From a checkpoint of a small masked image model: encoder patch size [6, 6], decoder width 192.
Rows from block 11 of the encoder of a small masked image model, named by matrix and row number. Rows with one number within an expert belong to one neuron, the router's apart. Each number is 500 + 50 x the weight over its row's rms, rounded and kept within 0 to 999. All counts start at 0. Numbers have three digits each. After the name is the row's rms in percent of the matrix's.
After each expert's rows are labels from the 100 images, of 14848, where the router gives the expert most weight on average: "responds to" is what is common among them; "colour at peak" is the nearest of a few named colours to the mean colour under the peak. Only what is clearly more common there than usual is listed. The data: rendered dice on a table.
# router: router (encoder.blocks.11.mlp.router.weight, 32x192, trained with AdamW), inputs 0-95
# up: expert up (encoder.blocks.11.mlp.up, 32x48x192), inputs 0-95
# down: expert down (encoder.blocks.11.mlp.down, 32x192x48, transposed), outputs 0-95

# expert 5
router.5 090:499519543509494535448626508563460395492551474441566492532477403499532462517462488587435493535407550439399478495544439460542477476636552524518552474506543507495463530521480500486517481474485467441565501529578466513556538410616440482408427583508549464558508525507570465505550514457515428550
up.3 101:457569507503493526530509364497553494516535380507519448478509466475508466443462495568525448520485446454558523566520515423491530547420493531576534575509466503562500493596521579480540615484462549524523495504403552444405522539524551478482492567544475505543482595518625491462511523541520502489
down.3 111:544387541559488465518492466532458518429625535514486382509490461602407481495567471525484497542479483416573491535576459533484500556505439470567449579447542494510513452394490534511459510512523551513541480571432529579494526500457535543485350449459415447458517541542566457533472497490552448423
up.4 100:461455394442534510457465463644512425535518443439486474506395517507523537568463460600491532530412422523573477493490501537430475580543439552578536419502556477462471500521495520478528506493469559425497492568485500461541417433519517485468562527504432605496461445519563455469467499580554501486
down.4 084:517507516486442505549487545440475466536383560576503510515413554480514454464560448504545487460480546532514407464547488521462446443513453511425519437466493425433500518547642550494533492494416432439485508567505474559573540479551554473488549534452495470489535485464474550448580562567507556490
up.5 092:521489541511619541425500508504448484521533543415549437560489505475562493425479518473504530531449575462631457462554460447495530514563542504544564529399546486461411461532424484548562435634471425458440463505484424490529536501433524506501415495483516554478465514485503434528521574596493480501
down.5 086:530466403538514484522511419411477533508419581554504496505531401557534454516409528439507453488526471447456572505465547533385453557524466554456447446586488423523593447499494415533510429452489492461488503563446539499508463462489535492579510553528456551418493564543539505516536499504478394499
responds to: dice: one
colour at peak: green

# expert 11
router.11 115:491455547454452459530408477424571500525452467495451549469534567577526428511536555482550501509464518458556475575457543532507508512497488523502426495506514452547458450498473546514488437481629516470442469492419456480490548427547446473435462506526581503487510536484472574568463491539454561434
up.3 103:530557434549489555470611492390499419605492474536517476441533531510569413516453523543543530585522471437516454588367535624460455509548517494473588462424559439482494506612485447499560491497499456455509493480517563567474471489426435482551600493479606536549501478490478431520509522491477510449
down.3 105:432528484459499462513448472531569475504575527537549426539478518496549579463470385492452633530507582548550535432492437516503587443546470525354527480514537506537471449549494468569554476472486582542476432464529593600517427600498511572534531545488594472452516470544444489490503540497476489526
up.4 105:454492512565528472495511475465542440562457567465540493497507488428483531486519526419528568479482501447538506538428518511449461514520466603489429428491527523534494469496519503347560578455529553422552422499508384475528567561513499483461509507572422564564506435569555544512512436548470527567
down.4 105:462457519495419567485463527426465501586450486473499537525551428418612497475470477450413525523511581474584416517536496534493511521500499500554552480509559460526515466492463391419509555546505501460512600473456496482525501578439492376527527462477494523542479520528429513479501489405527526466
up.5 094:525486454463528484524591465527519442371517566475475570517520551509473594405457505444503493432627481438496487490495514475497578613445434431576390561470460499535562478491466459416583524459583542557485570534512402520573497519472545449444563494439497470477482525424437506514538585577559483474
down.5 098:535409511525512471570537471508400523560420524517383491426530451555599488483557504496458476564478474517459492550528517568408532528534527497547430510503567477501454453505481514455513434546534541423472444437476562531396449391461442560510430523512471491454545466471584556500456468536510498423
responds to: dice: one
colour at peak: blue

# expert 15
router.15 094:626570521529463523538463460470537514577479461493536472549523600498510565399480548517572479439533499454529435396435479521576514582510495451519500441558496647510479471430478529452525444519486420466481444491488512445453483431523545572479539430501494468549475553569425535510425468537491474517
up.3 107:473471562431499481533386518568556499514563414549552611507523506417543522399467516546511513484484427465463579530534505486516465551483565510463418486574506354472440543574470515404547411564489530559511463490506503382511486480530479572471481414495500490423496560525462516560497491591455482453
down.3 104:515542427450442465369517467512480526507414499568472539440526496452478468491508501440454459546471548496478492544489358538628577530420482534459482494446430460572578465451507474484519505581462561490468516549552465458532508469512532457504485442477373476533449448535575490491480450464554454563
up.4 102:485481559507401529503498511445455417457458445533461514433422594524505425444485522522493542532476440458539345479458562549463533490533550533540473568443461556394553406506435446487580512499539570514482498495560554604535478510550477436524580533522538480435494418493591529449579472522542470558
down.4 101:497540464564395521437519451528511514478484488537515414542533475499501467480560566492417535562500532440493488575438587586526560429413513528531562496445520484488524469461472500497485455504529525432442548589585499501485441516480495510525391486477423571493519500514515463474508584471492488517
up.5 097:506565599476489618523549520505481475539499586488543464495371570407525531499536494453446423574471446413542512547522532522548543492519529521536496562461458464492528523541502529467475535545507497447588454400600494483523493397539474433545466526627454537495405504501450554573447487569482458519
down.5 103:463446462486532501452524458574493465516464580515452532491508523445536479426470521488422457541490578394526439514506495497669493399414445490524550493442492572557439504583528581519582478593505482527571467504505470502544641511528558493475525509489510530506508517417578396420501477531549509479
responds to: dice: one
colour at peak: grey

# expert 8
router.8 095:482540465539429422478482521528504563498522457504561422476467490580469517494468502520559515437428520550524591499490485404432466559557481420462561544510525534466520486488561479520603632608444484539379518533522584539406533457436514510446486579454462523479545536482436526447483466582482479398
up.3 103:602591442461490495471642469494525482536514514590480595537502413521463455552530559487522538515440527505481539356493487512536451481512519516518590395523414578538477492468510505573591491523451498455499540499562556503460518591480505507440498543493562549621482511496569425509477539544517508480
down.3 105:438486479572479501550564481509486442548511541538604522510523511496540507477406478570521549543444487517472595523473544446563514445474546570473562431532506470521484502450547550466492533515420519482487487515426476459508456550408533503582519444510568542477553533501538392540460516496520449528
up.4 110:458576464439503549463500500512456500568525504482549548483505410501530486521477446534490465563527430492473506490512527494458456491490578500581551528600454590518448535457357557458517446520530572485467567478428459488546508415487565553498546437591547485596510576474564523415497544414547530450
down.4 105:521507469516454525512549433505516489470496518527467450459510449420536555513474478524546569528542420422544478510515508554555447518466462482427507516534508473506495504534431541560519547534440483516453449534657528495528658436553514454550587494541452514567482461478490485542445544512441432492
up.5 093:476467549423561382542487452472529425450560569433497494467473499583539530434589497566407546472525493503475549496452554509439484519492487402527435497510535561445545475488430557565504535558507524506481546509540488459481482472558482475474467451481622531488370566559532512424496472453520531541
down.5 098:468429467560480470530464531537517501491556535562455426536530492473469383419594397568462505515462478525488545538431515500523527452511526430536475539482492433523549494487503483467407577565543470495489524474526471497498581536594499524525477479540469436497432439438482516495500580495516436379
responds to: yellow die
colour at peak: blue

# expert 31
router.31 088:501468465476494522537538549556452486381488507489501381517571487419530572435467566446388525527480547481421475504500558510592553478473582487568476473407483560491504584484513416421477529435445432559555498489457483537554505425539408607530534597583468461458466530460485500476469415421468435487
up.3 097:469454576427492515562520459573523491590528569495462557557485477529491412502536532543470451557494534497556522397529607442523516541465523600496455547482462481463439529456476536583549460623557506545453482506516412359472482529497480525466489420516489451509490532464585495554526593451482539516
down.3 083:451410507475592429487426562533479462479526493608450542530562457529510501537549553428482513504602490551534559476475439487442478534550541529425515420480508504531431533497478514443491493479468537557497531487501490504496521550629515473480438495478470473497475554468518461478500505544532565536
up.4 082:590508514537487491490481508503514531423542470526557555500530460431505530500537549516460444551507497496523444444483555512442537558462462522491419607504481519508578516460453542476555427437516578518469495474530431550513551596539558437549480476477503522411489500578633420564491517498491451551
down.4 069:501485591609527489499497508539446465514383537487580444462502482562548564494524543481494416510369607453572543413412585528503495513525482536438476492424513467516500548515471444468596645491514512498521478571465459497626584466512482488528389487563508477505450495456454422477521566496448517462
up.5 112:453624499414566564496510443514584557488477463511504530533524453539502462526484506528566507526525586475397439470522455465584614450573527553495486479498487496514628478544593432489505504497516467475465493531522536529555389495530393472514522590562482516479409480552427469509538523459433505604
down.5 113:520516474498562566518512460534621508514629534394501561507478455524502510488460469530502480400519480536509472481548458520438482545448549463462466442549495488564488541511452472610525491603487519579530444418578515459476563565493527520528535540538523558559463537512441486456571548463550486451
responds to: purple die
colour at peak: blue

# expert 25
router.25 089:514563444512412503431462467469536575454576390509553566501439522527443503617557568516394509484479480545538518489400443486459440519563433531545515429522577482527516584477541511487505465410450530506567425571564427527500483472446537581579477583590464522512508499506499472538428466509446489489
up.3 109:472422551480555437490488449477407518501520401547436469561468442572469465489543524570492409481477514516512533420448456423537392437525521423504541463554456542603456471503511512570474565502610606513460391513487490506612519435462401479528401444476567547515497537452568584505562488417498543456
down.3 122:420502462499470519508534521509566487512546535504467464538527549568492590505511545515450559466490471450498616542489520524440640497381524557511574474486586499489480514506518468522517520477516518509484497470510515479446499608520515531550486501557442504425450446579440509515504525497553548515
up.4 110:446535482516577482538524509460536539439437408521520559533516573473495508563514407438474522454423594580472533576467477486474395385501579504478534526449502445648521485388546485526523509519542544506519420481483449442536581617424548569528436579430483500541423489505464499476510504466490484472
down.4 112:537527493493478447440528548508401494473332536453460489403538537497522523575478655421457488531584470554544435554471486583569537467517468483574510430508444536504434442627600536526571513547503487544524551476511509498504504355533482472485516469518582530582504425576494495425540477475416538467
up.5 107:424364547518424506499480452458438479521500464456519516539540548598488581462513521505489537498415514525466451523460476506504571511584553426448431409408497584537543511542568490492492505516543541491512439634510533406498526567577501322413522578548530543530488478420530558457556443444479524464
down.5 100:514489510532561449496506521475573518503497498542565424512476442504557484567469503448443517504408505488510561526518500452492449428485558473529535504540580444579389511555478571516431549462485440471542523473472541525506423471534471473478467554488529564506538457472493509422496535437485552474
responds to: dice: one
colour at peak: red

# expert 13
router.13 106:539553516482554518507429479574472501479560448497494412527444636404503475415482454508464478459453486480574555509571494476376593484497439414567480568538558485431535458547568508474525497466495551538471476441453534439496458481643564522511475574532393494499502495480470526390511511525461515512
up.3 087:610518511429448493528578450532565525473409514548474496472542523558527450487495471574536557438494411575507482537461592429547481450487540545497494570452494387519563558541490610472577461605473543522493519493541503495459597441537481548476443492468473557501534453495457534551457564598509527469
down.3 085:486466491397523482461514517556455572478583466445572549513526457401450480521553558462495503568429465508500547468431581540548439512555450492416511551584464522503482505532530445408490423505574529630463555535500561401549494437510527550517543421429504437541582529508505507466500547557513460547
up.4 096:446460504478377504479477479523479447457572496529449477514517556505611515498536544500520490579485511477440511507552515406588560538474510552384469543517446549622588509427523578546533430529503446503485433551561515511560563454477519497534403401494395504442497500423575557583515486522560533515
down.4 098:482552544601560583447522463523410396457508498545526537465521549519415505496501505500509484481502433397477553545544328582519627515507470549508519487491517550479462469539534509489507552487542474518525480403551410465466553493390519500442544541566555519494381514469573500505497439515407529585
up.5 104:498586588431566568469453488390510574558570545512546531573429528396510542478499464532492541352484390416572452589467511479472507479455479433511478485451482527468469472523434449602489448466513441500560528576541552482534536561535501500438505537490464562501554523454424489476510473446511485591
down.5 110:470525535419518504518430530538534472527466489584569527600461544489547513478476432542440489496443501513501547497470524549459586537427550482526387474496493565501635557541446488519429506506539491481473519517494430614592432495442499561434425536428509517479496427439480538524511540417469515518
responds to: teal die; blue die
colour at peak: red

# expert 2
router.2 097:503517472488551451453529539623534482542540561398480458574420472536520508464436546426489466572405445463530439479494507454484495556512481489426528471518494493542385488474561498489592499532542521458511519506484598588442512489576560463549500549539507510551487484479459586521527550530461579380
up.3 114:441482373470550470527483541514483433427505496563468413586526438534437456498529488482488500541385488446491498532474406476461588619459464490535499508485529569569477473481524536488573438474554579506535481512426501464522586491522574509580582508510481478450457532454512477442431473466517502367
down.3 126:544495609537567435485510533489436520467455553483444513418489580439508592498633550456489463489501495458460541535545529548402507399434431416598462483517401447495555472450512440469380452475652521497448579461549473534472474404549532486492458499497478453435480462513472543539510507482490420485
up.4 111:408390495458479459473395421550517564437564494437532519514458493511435476572459418481444594498477578454523479427591469539512492616518547551416604499525548520588426457518506413439498506509508486501509484418549519492433531569458472634515586445522502443480551496453462464578521444480499485527
down.4 104:469422447440434523549489564453472579537539487494537524448528439525514546537542549453484483491506459387496441575452535518496528464485491493517501546547354458518607513466440516520385520521561423418532523475427510511443547575510556427503559435509534504439510445547501492518468494467540465490
up.5 098:486461500503580503496461452510592643534639504544565500565484483505486426543488417471509449570487535447541542422527483450535544424464515490472461514476496510501526471564474503518554503512526524415610384509511564585517436421441483551442453497486515514354539462474501493550599488559532575495
down.5 095:518427525480467421462441506479529429502411495521493474556524407519497423558572535521500539448518526536583482571517551512531419496556448498473491401539539439475497469539494459479432383477503508505470403500459481427400458495560476564500502466503575410542576474473590519519471488482475530485
responds to: dice: one
colour at peak: grey

# expert 26
router.26 091:530493468473458551449555473478406540467424526452484527454487458383491540512503475516388515550549491433567552601517526558537471426541475384468575518496431446576477538432542550577572417592493427526454542510485482532498508495547480509524543423559407486528475536468573544458504506567443460508
up.3 102:434430450525500519544493505635484572471517464541493484484482510537518526450526413509422525500495590460584455545410485418514438436478557597493522627519448551487518478543472510481524487545447505554520510431472456548496500471547438509451545393485557484414530481464556585573501502384445551505
down.3 083:458518425542553535572412595487474584428504535432460540435548544531551533515446541469453472453540467540420447448485482536411498498480536485491511416492500460560574462460493445490564391472651455521486526559562548449501533494520484467459538449548461532445469498536497484518539484412404512461
up.4 097:420487463512451474532516485522571450487502533502454467526557506524570503499456478541528428480436482463583399568534471523470416549591488505556487501528496595430391550521493584562512437545493437508459431484494442474493566389549498545537547505390526516475479490500433503495537495560481470331
down.4 105:592524578568495493534546479437498451538487574467466493473517465455483456473438457445567433526446516576540409544480522579509567430552443534509500533528537553400556524491393394561459534432520482482466576503454488480601466502509449487492535528552553443583414542544518501417482471528446523545
up.5 099:482482459423543577468543471486472565433552518592425461511537470502522359490509584475589536479439472439436514455565584559563519558567446483528469518486566614474472499590493545518468512507533486491570506466504444521563521510461580499586468526461500561471519504384472510507583535360525470481
down.5 095:548538602492453481467456517514575529466491481468562528483553639499447521541410555447407505548504504481515489486511498490534487467479442516502467475510519535449500539578546558487457452490569535480521515504517566460469510535535477507473411528512571566556574507371583468565555544523462481535
responds to: dice: one
colour at peak: grey

# expert 23
router.23 093:574504473535429501517540488482452464573556432436453530560455504421510532454528527511406521478580442565542552561482470483550499466545426544586520490455583535470558504548493428534555581472416482485507540443551489526511488527610619530512541496605409523502526508487482477371541453495503405513
up.3 103:524453457529471561461464539480507458621498504516447410583585508538447570559497472508604560533494554472525505541582548451474460489503511503491619513498556468471516515518481497505500513438497402482528523567395515413436531532493539521459474456454412548466611495583442509454490424546483438478
down.3 101:564550520468485503525483454441514557520495573546478460438409496502377540520553446491477470401494448569483529544525450460496528492437492478541529546513556473407486651521527536494482523473568604476595524534524443393508460507522508535487397560478416513465556474479395492504414483472449596545
up.4 091:473561419425528564509480531423495456424561513497504466566469539565463487611515564474456547436516461519530592533497389475517468579558519454508497523506435461445535443459502482463461487506479474500460492404442513525516467472426508471550498551433518456431510557526503480501397500516536494439
down.4 101:512547536506398459477449553476554550561468459490548543476457482425517514495511487468492420466423446542479509500492550497494434506545599508475481559484568516458564525526463471484564459505506523393465484551431522539442486498488511533417534551515529543479611469490628581486471545557510495489
up.5 107:459489448488499500402575498536488424533595504507500517479518550463466397469467437465463537466481480399577578500564553437546432542536491363673662450498512579435512442526512516579546458564438417466534498490474528558583488467501521531503609524509514616546519504492421441462534530424499520470
down.5 113:428439531453492463469381536519499571459497507548433489502443400534484515547493518558437519483484440544475504491517491500451451485508564470421399455400438518491536523538541483585442457494455522519543621542452506556551474427513545553522441488456470477536452524570521595532522653519605503404
responds to: dice: one
colour at peak: blue

# expert 27
router.27 089:452489438498502465477459488505488488558482588516481409454433517463518597465523573502397591411547410505566532479521576474521616507437503514545602579461511543508556443529566441465562606478410541458558552467542572481503486472438503510537488553610442446564460532483550572565481471562529517479
up.0 093:474492510498468498555512525396498613489547554509502589458492452484612548497527497439588401401457541388512429419572590473540473474485442541427531493559475556507553537493473474499471533613469472529531501432515539448507568514572526532633497609497486518545442481387471507407508541456561485531
down.0 096:533428494476461473533505440429539470478493556483458437521509532485544515549496389516538500496542466492438586558478487481486369488483439489518512426498483425484527401570507497489584566472482497500542634518494401442452525587457471490514585478490496486384373507497559556576532548496439476496
up.1 113:542555501556513573512486489496418603556513470455533574436568364628480524594533560526477428492572511538515485437556574455499501495459439498452544523441430445472540519492534474593499497457514433556603536523541535459430529523497504518532417477481453439524558516533516540516466422510523491471
down.1 099:464503522469570523527533512543514555577469482571471549498558446486495501555501435461496471442461578484419566436498493587461499521619459424524567504468485415557515475467509520508392565512438532451571594484497466502524491519575457491507443546473420476438409443457437459455528560470431550542
up.2 101:462547480492594605499493475468485423537525579542508497553526591451520478564411506456543505526507456516462542550571500468479460502581466514438496507505450607528485482517454479562518520474603485553485477515605515461465418544528526456461516456475487517457520593492518439542500508393494506575
down.2 096:428428469515473458534489533508468521602548540532490582428436464452477406489414438496431546533479550457552531426573462437448372500503468524414586448497571492534447564553561456543531495544510551466519530461476573612582528596503520542524599535467581494553512521505447456532490461522517467544
responds to: dice: one
colour at peak: green

# expert 28
router.28 093:463451487594478541586494542526572579603537521499487599479490608435467548510450466424519463438554507493460463471472490513475450571508466424542544468554468458401558601547497534525469455493471509551525573479524474464414513505497404521452572466555472502518548470525520605508594443516469486511
up.3 099:571582479464450597507566532511506551491506535522548460507506449506502498503482560476547462447535427468369445488541494524476513495430428471536543547481472419486545534515369487576471492516509490458496567521565474451621448456439507499506492529486522453587519506493526532461514487475584526481
down.3 114:508522532508475451562516512469508412512479692537436465480493456523490493568530480461533554587398481516509582488527464538462478484434447540484507488556503537518463528531482458514407491411454527519481541500562569523483504528498548460534527507461509422523509503534484529473509505451452492483
up.4 094:530535460490484609564485496595513481447483568526487533534515447474554518479483468505480568467575557504414541485574426556544424499459492433531498536448529376495498499527533428645537527467521491591564488539483495437605543469528515460475494488525380525489499544511552518477546462502467473567
down.4 089:584430454393493394543471428497562544536570462493468414515483504481578620519498499529475512505499562469602516486441531512433456503524543519501507479440522444485490492536427527378469546465490495518488579490446518575443530522449582504428520484389442469474529479549566513543482470484468481482
up.5 095:403403439469570515499577498539567519481551523474557498501492469470397443521564458558409494476571568456529500543469496544534450537426512461493434458567502494467548545497450516562504521485497429422458441572482532455630552518532520522433516467515400461448446535499541578450521513542586528488
down.5 105:555531491511503575572471469479312517468479573470469454551457457571503550486469447499470425554545495556469438484573470450495512469460473574461500504476494574532436532571519438440524549459399460478425453521516485431533433479528538459529590502488464509459493508503478505511513538614440509500
responds to: teal die
colour at peak: brown

# expert 17
router.17 103:541428465528403546428486520490428446506473601560470433439381462532511456508494478594488516472561563563486466454543430447566553435473519603514519539509470554393456494502471465464524578476513568478536556521474485472505499563522497456472543584556453521565484477503443465463559473595496504540
up.3 099:474444461456504452517571514603490546456510556510497446509503480579476564492490540591589496487548435489397526395426587548560496412532514537503512474538471578447541439510492486498454457509471484405446359542467546530589581540428516598561531495576463556437550480506469434550495491474471525589
down.3 098:538510477488537510493570496458499524425502482424478449583458445473544470496522435482554489421464538522527439476492525489481446569470450544435562516541480497571571396428505484569548509562533590498401659583496513534610506493455491582510513420440480514480499502507463466484467519504549448573
up.4 108:558563516517509421512537496413448445523469522507539530555522567486465507482499607494512549561507435407486427553475553539592557508461543453572586513540525537481498514504442517555528515538516428453433499459551430488598474514551561561463532509559479574572482574546447432430470539405562492564
down.4 118:443489558523512498497479575487521424556520532517565518424452398483509560438602612462491535476430463566484533536436538458567422492460465512505405570489514504477513520536407438546523391444519500512513531558571475468623502543549514514497546504528556446547563403506529564558498511469596536484
up.5 099:510480508505460495528477532373475536461520441478502536381544441412563507476497594527493444527546448460485490498501449534513519508524537483509564480590461393466488579439468521484542467485440482456465650516505580504463483342432472489425555468447432532547549431527535432442458544558432515551
down.5 099:469509498502453529484466461477516431614484443453510346471523506494467521596495527495520472566500452447544511520512566479597554401442470462598501536576501523554525402471531472538479604434484489447562487610514480457540449379469580523527530385514415549453510535477461525514503488446502470462
responds to: green die
colour at peak: red

# expert 14
router.14 114:464443483555552490513477507489479590458484516524499518525508576492386510504531483466507504423386489487483540395525568497481608433454545439601552489604487611450498509410496554408515494494556514530542505517519493433368509484465516540486457401494459383469505561455560508415421471595535442479
up.0 087:497569555524525460477544465587461470512506554528513558372487439502526607503501511461413444426475473529485536549570522400436505473510511488423483433474558437461594478517500396459485494339451426483521473541478487499459444532512575440552444527422473434399520478503505576556555477439567518497
down.0 082:507478543533518467581479578391572569443498534441556482540562463495477549462496481576526388489476408429440424565512492555383487503542500433465598491429516499528508499470508510560490444447601456544437487509601510451555489523542480606391577453521477503387469485528522442501550546441520469563
up.1 101:599404481510460433454514477483415519449544461459549481529531398487391447479532449532483478500479482476457523480468523501503429526562536428490548523496513466467516521520448557613523494534532521486528480587480390527472536469541496421528556570569539550540499414506535461496479477558513490495
down.1 100:462530462530511519474505503487572411471513482499490585441527398469544472526569581301539562595535506457520471539524490516538535523442410584543513489569581524513451461407562460481512526464424461479499590559509532429540518507538487441534407397527462554582444450569434611432513460490595490516
up.2 089:518429458484510541435609442538500491477573492550416455532514445554448477492543405436469545475538570479587470501524503477438465477354473421425440537556505536494535512552496488562507478537465438466466440550442521543566579530542497430461473639472563441551551525513546508587471525429486463385
down.2 087:515580570530432525430517429488416510570473480446520450533493577452455487490492629495460484573483466388479561526470449411549565483494597528584524478529472530475603467476492563512417443505585497464637514481488416488475531486505510420448496426523527476532455509451570516486470498487464556520
responds to: teal die
colour at peak: orange

# expert 7
router.7 124:502431517558540473544544493444469439458443478428419508532537523496491470494522426437557575520493479515493487610524542553577480413506480627540475540530530420680566540515542481504487499476564464500473554634405360550433481474441483428558508434479531520532503544442544556472415436414405462469
up.3 094:555538474496503495341539470499542521524539430459479490509476585393420414541484454503511530530484532514549580471447507579487526510476462522426501482417487621499576515472537514538560543564479493453420478514473580522487527457487474458506555578397476538489441548554445515367566424577509469432
down.3 078:457483570517496465544479455528354503583517535441427472530616513599619555496437427541461442481480530545484466506536521506419490439463556642486552484481530549422552514497488523589471483429467453598456471603524504447457489508529475545480456429506521437453513507436520515473392519556566532399
up.4 102:549454490526552421463484494514485590398513493499493513480557620499445460500459439476532492458544468465531486510488523455588405520517462494565586497533530483547494516570563569453620447542481508500486533455452495513464577481616464474567543533531472577497523547481470491582476498424457579523
down.4 106:520576520435552479504429490530528473519481443489477542544548398547556475463488450543514527453459472508531581479504422531590551446573488471473535527590446533531573457560517426497501522465561539436451550448430478566546416441420487499561529519409522475464515462481443483493498545453433354509
up.5 106:497520441486444534430577495515458521488502438468490491522549496493486503495558564482553476513518539424367389485527549543415432549521484586557550354529487457586544534488549549483455544436495518532524498535505491465507512442487492545509495409532421440620616496574472504547567510466516565578
down.5 107:449441488573487532503481482573444420497445561552410537428536585541495436475528449515563544486505524542613565569535429443536485510479460525479517521486570469456512542581521442422554508511405511436472563428419498396489509591456521464533493491524535460518494541481450463514556426502435555560
responds to: yellow die
colour at peak: blue

# expert 20
router.20 131:549457525474479483547504503364539485494464415521590476528497517532533431558489527552521443590480499512422446484423470536456469434481444458551502406505510356503508575553509585486513464542557463462510535525505516549445483475473528494512486547449513505504429493457559498516459593462517525534
up.3 085:576362536517545373474493463404581589510461478514451479494489496438513441468511504604514584444430516393475521502505532541506555504543454406529571482434518510488463503468417522525529463422579541488470392532413544454494509383508547547463547546599451450526513528511519554570474534608608535522
down.3 092:545519347554455527489529527534513516529510502476559475437534513555497524510580483531390528491482553572511458473565487535566546510571503476403477540456502471558567483499388485445461498523463496502441449511594540596466442497531527377508469465463413487517545435554496434430445442534516488612
up.4 102:538529489534523480480565400492444566564510469460474549478582391507423458520472510473518507521546525461428501552520583485471490476536439537493513497488489405504471499570382539519491506511482450524516571647445518464494523518500493467479539525589489484639470480550511428391534524531456541457
down.4 101:484550468511456568478531544519501441528449482529522515455474544518528473475435469482544562511538502517493428499494496507566481511530587407484635439549575440512481621484490463536531563565428411480556529386488536470512531568509481520537488563504516474472439479523572473382527464460542574572
up.5 116:506488507497420498500438511429499562461520397581466469472423478483535566554489633572528540509491497462439497478447538466465466476463489408566550438485528557451490553487440475607511500501612413434591494572497476521512514492487551541519481532519601487495570533402564521546461445473545529480
down.5 135:471460489460460391471539560479451500501526534518520498524465601588419488553599388509498537486478490514524538484535549433513467478480541462594487529482565538472475512411564526429418479453444492551549467417457503514415489574501480508482455497458449476369454515572570572490546403507548582448
responds to: green die
colour at peak: brown